config.toml
model = "image FSQ autoencoder"
dataset = "drawn small creatures on textured ground"
encoder_moe = "expert_choice"
levels = 7
muon_scale = "original"
grad_clip = 5.0
steps = 19500
Rows from block 9 of the encoder of a small image FSQ autoencoder, named by matrix and row number. Rows with one number within an expert belong to one neuron, the router's apart. Each number is 500 + 40 x the weight over its row's rms, rounded and kept within 0 to 999. All counts start at 0. Numbers have three digits each.
Before each expert's rows are labels from the 100 images, of 14976, where the router gives the expert most weight on average: "top examples" is what is common among them; "lies over" is the class under the peak. Only what is clearly more common there than usual is listed. The data: drawn small creatures on textured ground. In brackets: how many of the 100.
# router: router (encoder.blocks.9.mlp.router.weight, 64x128, trained with AdamW), inputs 0-127
# up: expert up (encoder.blocks.9.mlp.up, 64x64x128), inputs 0-127
# down: expert down (encoder.blocks.9.mlp.down, 64x128x64, transposed), outputs 0-127

# expert 53
top examples: blue (72); plain (43); starfish (26)
lies over: body (46)
router.53:482489431464532526482569477452459493524607536525522514486547486488598462483468499473506570478486526533492467478522532555552465483568446485517442518559544513482548509496441508523507461413469544561556562449474521502494470519594540515515504451478526556478436486506513440452481536521480450453495444461468508512516482502536476501569529533543469519431519588411496602491487486500496460490501
up.0:527461498508525484546489565477545501507453485487500508444497504570415507517536469488523473460515574473513511480477459511465495491560426468461521420519491490544538489542536502482567530539553492465447479496462580414522484551444534537456543543522466498499435466416549480538550458468457495499577524494411447484510458481474525579425515540433478474554511476562506560520528528496504581456476
down.0:499444549521569554547449468455465504523471551533466569533518502527449489473551431518477460496424494444458449454530615527501528473518500469510570502528539498507526517469521485417469510524540494451542477549418516473475557515473491521496496463501411605511507434596485523455444468465534454498506527548487488497515513474472462516453512522511503491534426420470526489535533538549486462447542
up.1:455563453498506453544483507540477509515459458520533492501447428481418503468479573567461468414489531458528502449501463464484451498469569561515560516500402481412493512459565501492477447603505478532518499529487472513509523493528561534482463522474516485552477487499483489510531518473520592513483451495516489453453544505578527532487446460476483545532485422592528482544512528495554509594500
down.1:512483552527520512510547471507531488438510562493458474525524467561506537443578530531511456554473556555462561480473612487490475503476461473428489508556471478535518481497422417470488471447531439478493542453524492442474489555463536496483512519529535531592499518502529427439497523506496519543497577453527523513479470487453468616462510504499487538393498547488503472484528511552517542526420
up.2:541505528509471519483457478532546526478494577525450490460493461539426523498467505456476456504529463458509481405545488454535487510510470507518507490479537569547499466445558436489535572522492562471554454518478505470645553492432507552451534462453507579579487469426500501502557521450470460432554544532419491493470533542498549489506529505443503486534480446553513502478547463474494510528457
down.2:519518515491440538514530428507498531551469439487503499519536466513499474508501532535435527514480428533514466581441510468528528450487531554483456534558507558544514531451502512516519462550581483491528443464497487426526467541406480446530508461516484493454522512441458498533555484501506523501510548477492544362489558461493434575570480493483480496471519568487535535446496385480566482514469
up.3:583485569559461517503527540504485531473472462497496545535480488505420536526527492511440437547520504461527551491526539520554517483489486490511528528490512518475487453490560504496490530533520476442471572451542482482493598503402490497444513445506486474519529525488490563477534416472447455454539506478484514509440553462546504563482498478432417503519522360559538519486441555439487496510577
down.3:510450554536524524528477546512470521512473512515460469444482511515455513459463493502494492551515503518447590462552454529523513520497510534447496495502541479517465461437495483519490451517479496592494453433509488535581508433483572528522617461526520475567575466438467508503439510476518484509516428575482484468487490470495564472434463476545475475443467539558477460573496510469559603562448
up.4:600570472504472451606518492533487463515464419485471556531534492510381565419548540502521490422476521501471508518482520435484464450451507523544515454477504546506523521496559527533459452503475441556500491528502541551473562516511506506473554486498510534556566454542491460490457525485476480518540517533420530540456546505542434462525464462468506456526512417566478469478484470511489455475551
down.4:549481494484540555550519441469488453516541481550450467478496444540485493465493544484573483497378520451524501476501509496484489452489464533533374546512550506497532536499498496507476517516542572477437457488401532556508533502450498483490531494486464514622502504463536478490471532528482536485525481432485490444491408467536537560483568472492545546467574583492467457522432489508528494508528

# expert 46
top examples: pink (69); butterfly (26)
lies over: body (61)
router.46:507544460468494472468501503506422510465505495496518492472501592471539591492523540458454498544470512498429485498515505559494496478410434533452462525470482528480477580564505482517510538513532441518487492528478542431493528549481557497501476513467518561461448494558573467515513392503450551463431486529499478587484495495370482519473549439495475457544463474477482562513466529448537493557536
up.5:491452526480398553510544602489518517436436483542510531467461504475430508500489506507474516544459471552519450443499587505522560420442505517514486522577482531563510557558473470569473504507465489559510450498470521487516483497535519470511462466509519560470519449532490499454497519550438436502537529554555514492566445475545462500521433486451485505522582396476518485494496550490433527515536
down.5:505474461515434592539553493560480501549501486478406500495505465551515513494514535424501477445509469558464519499519441494514531518471486420424484492518540566501486523469509528542540612521513469509441530508515486481511516536593484494517498495503569400481497449448514524477463503584560512500507475471495480509522579442536465526574564529481489473510535497583489514543561486417517508539551
up.6:491505470533474456584541445476415479501527573523494443477496506464429493526526456500518504431520530534493456529516521446529541533504511482456527476484540530405466485504512460603478421539537443494470497518514537504480499495507600522492520499479552533494480510501533508498507552516631375494508472538474522459476478468435549505509504450541520543534459424547480497485498539422476525557511
down.6:522465473489519483532474478477509517503562537507552470478440512380466435551540456516601518487506524535497439435546511528432509496482473458492458506470461585461524488543499546496558543515588478442493545534511493467507499490468505554448476494483505491542570532496535458502525540519554606511441446526425462442510542541471576451482496439469471534479504510506606454494524500504540516484498
up.7:534514494493443459518501469498574525411463522529429544566546454546454497526534501545523539489455506475488498415507522531426535531519521452473482513431444468595469548440477587486464498519498560541537472568459488467521492488464515525493501553558535523526510436497501454428526488525491490530481546478564482440508507524503546528434515495485464479542507475613438409426491497509472471506523
down.7:498558510479519563504554458516502477578469502441530511532520452454468548516433554537495405514522501429471478513438470490480565484471521433518544450488577478551479568491472483516576500529531547532528480485473515542530580459494527499420527549481562504491459435575531466533558508493486491517485504452467606489523472481499510510565457519609526488493526478528493491493456536412500491465463
up.8:567514537478560488527464508507560490516418482477456456514476507490433512535489561530519483492496354542517494588541466463447463507443487517477513566515465553477590511489479496555575580526491500547464466540510497444509486458492546498489529516469493507444459541570449487522572484541450465516472498499471460493447481531448544548560485496487466442505569423588474491515537485492497471504475
down.8:534477523562502493499488495498538446442597448525484482478518464562549479510535461523588525583473444458507434478449457475499510449555541460534510530532508496475440548476481522502549524466508544453502458537514425518416538481527599493450512480508460449477531530566510432470588515517515471485555505427454502520535509427482503566476515488503517479518546503564536507507494543564503559581478
up.9:514457508486503463481551630489476493511469452500486519493527506563484464486529466554459506411426501506446475488477594492547563493444504485531560509443474489508476477459465520485488466523506536508486485479518488481522582560478509491575465457481541561533378464507473514458452471460531535471450523437516486563504523488515534501553503528401514494569536563606496469471495557516490511519469
down.9:550521479467466574521488503570584469443487436393510543497504505449465479513479468547482498477523477428558529485478506489473493544530505555480519485470475540493593512485502489481523487511505558481468472519523497535420493413531495571500608544536487574563473453475490460473473444437524453513479454536457453501520518506545531537492494459445524472528500523466419497492470515467516494505368

# expert 0
top examples: brown (35)
lies over: body (37)
router.0:526497533531529447506530486491548480558467475563467445563548529507504547520570513493473510459476519507499539488518471534501506549577431474505522526527545403526518463482526502513501544454483571465504515417524470508449488563454497453528450509487538482619533559490559419498465477449517478460477495426498558445550548524509519450489547548497562597471520449549548507534525551544454514475518
up.0:526501527444480481455516455528464562514524491557525534530553463465514527532478601489504461454503484592488482531448483503497422526426547477520488492489513495527408479492497513512498505498487525577433455423419513418441530473505561490508451481456491508516527535524488553568516451575443556505480520406447495524539518449485558557531452531495531571553505503538432447503494516545469515500500
down.0:512520486495430508470516499490578485488516526530524511501482573498476493498461496546451496478512516397533538568491537537486527453438542402579540503459477511449493589517476460528493418528583496528482538456428438468547476496560520478446469525500482531505446459508428525485493525605445483498560473569488495465502494515410511508474454477526514536550468495470531496510472503528410473438526
up.1:498479477539500494555568519526542480496446540551496514496495507486444488489516500500474517505472515478506469518510486521606514542547448454464495455519462512590502478497505574484411472540477414417495417570479505500475448528458541529542515516473477519495447478463494590472478507475447527566506544476468434503504557486508501457542471465485493490626444609530484446477513559561496490453525
down.1:471546472479543527526527534469525481485535481457487475591525476553475452516486478530497532562477462548482515469513407515509434602513516507490526437475460506522533470508459534498430456543523525420508582505555518523597601478497481503493471557505470513484531477446475487563477503497490480471478514405466514564507477488462434477561399480473515508543417488534493516485540499437460536544546
up.2:517524583490521546408518494503523548517488483476606544458507509471486518517419507487539472489456520509497458502492458465493554456487530522501482505529511472399447436476415520476622563519506499416471445565560489553580480515501486529463489509517547497485514518484517458446438568506504467508473568541557479499580537487445472492530499511513458495445474482552432453517497517454529466536498
down.2:497490469572400488481493400510481488439491574483394457481544505500512464523403412475472599527562485434501536500461469460504517491476476472540478481420511521533490497555457511492473509513470553568533490452581465458467512483477575513470449475493518526538540483511551520475512530536433476492493521542537447551478500445439524516511527543514470581531469521481476486549532566499509518501528
up.3:497442610600550531505477484463547536552448468511487531505484558501451510525451437487469475496501494507522520450507488507508539476558545432428455482540515506566539507497575516460479423486519432547500590414511507467468474513484522490514522483527516491508523547494512496522494443481543512533574482480511457459527557480459480435548449447479506480453532488524464407513489449546554424574536
down.3:551534498444473492463492490531526482496568504460599522470485561527512509600480574464482463445498484521468487510517490475510524565492462547477461464499482490501539456500467528531532455471409597524500491540529532502485470492497505564527525501424503522492504549476417511531501559476512551515530545498439463435469505578580405487518550605491411485487474503533564500457515466470561488502493
up.4:500497531596567508485435493497504536498524477509458527466472473540540480523466464494492514539458487482492425517555424462523479553481521428492417454447538486545537513522532435522501542501472496501482479455561422431502454542533542475496518446514536367518557552523477494564462519460463528491474536433551462511483591510563509482528474542517522537485491465487407515493517555525549518471564
down.4:539490504466433444491520484486494530480509532466536539507531533468521536511481525504523451521526476460539435491570462498548504539526505529474440428487441387479502538502509553528505559538541535447486458430518498419524459502497547526523510516536456465463459421515457533530495550474476396491518393484447507450571463478536510586484509487487558502425465428480578489464487461533556496499490

# expert 2
top examples: green (37); grey (25)
lies over: limb or head (28)
router.2:491471459488504475462558488500452457515460531475515479460504492540568513473449466453583519533511492510539475529536560504515436480427479527524491562535503571445530503498444492541477480510508494480514467530530541484560518433521486492505523447515591517448474457497426581534562509541419475537508526363439458597437498472474451429522462494504440486469514482480546495490541501476533564492532
up.0:496573424472528518538502512516556496556445515475492476510469409481408522495497556454449484459454458488587550498552540509451497503488487488441532474464499464491448511534504554508427551480518479545501529459529514484484546438454466519538521499438639482456521506551464549518556455502473522514520570486481468586568527484550462469513470532443478565509537445548498482555468503455489492482477
down.0:443482459511507498544485472499483471487519404473508500554534465569441475449496500507584537627410532494461484448418531457448491529472481558463490462561531542520543516541527529533539498504549516496544440474545499447485541496569555511571533474511466529547541483420522497430468462552543467500552491515454503458500531498541568549553532472486435533555535461539505485529520505479482508537477
up.1:466523467452503535537482561541477501532450563507510446501431546535447509550447473422554500459523536479442518415535453503445446557528487548477549494442485499509513527547470488534506486531539514467559551478460503521560539490501553479510510507494455479473506503538490510527616495539449498451480445452476509453525517461515523417518459560399489465541483460559586409526498504533546486524533
down.1:447505516576502516558484498499396477501558507507517502514470487492529489447515414466552538526465511438548517528501468449501532511509481516580478478437475460438493500487539471462538523462537538563500505482472467515469509478399497443502484411476482510517492467447546515493508575644502531545469534365525531529486508507461516466500471482490499531438479538486554566578519488528513521509507
up.2:527497455364516542501513548503515498498474516507492525423502507466443452532513530466538535503558463502512525552524489485495436512531513448533518469509468524396550509519534432506578520531480561512473498503457477514432528435481498488499539484508503576524576550444435428526516461448489462468538554492488478524485530480496524530480593480463492511525521417576589535486487451429494494511429
down.2:521486569522520466474535523428507518444510515484505437535537493511520505489532548541514483410498516549429525470472591492566616530508582503492475475423458485470503599526518539508456529512525523503534470500490531447444524555516503457509494469478515483541447461555498485472467573478541468530524454479485511584480496519496481532573458434441475512455603472551529450473492499497492544535565
up.3:547448511506402496515551512436494450483454567496532480492504500513478494516523527577520507434492466562420549510605530449459528521525403459523471541522516552526455497476527493448521489482471517503486472538464473523484510483486576494530509473503606532508470501511545444532479542489502475579455506456519476514410528497469410565506480487467496506526450401608474505535501533511528521512486
down.3:495455597490471547484570487517523540467456469497522579461508540523470541518507530552488513532539524456503484480459453537594481468535440559480583443516566525572445529464460474509544496496463572487513474541550502536489432546467486509471530513543633500488411526469536464533442458455526544514494483492493440538536570489475489519501529495537506477503570539445543507487581524509519491489522
up.4:442496539475508497523479569554505539435467497471524541525505473437476469449566445485546444446512545566507450517465477475458444544509507524462532538534546597524557487528500414506506486507471451481485471544480467466480483518474544464483433547483539472514500538488594467517511562468462510468502476526439486505553476463483506576616481434505504518548476418541594487469505489548465512478561
down.4:467433549471358491518473462560509538513587534501510452405555493538445468545539524497459476511552576467446526465429468495536502487534472488449523495517543563585534530526570517488478494521492594514483464528435468545532492525465535498473528500480482491455480516556484452531452503552466434503551478516505495518565470473477524574552462488484507512498502479503519447551550587489503514500475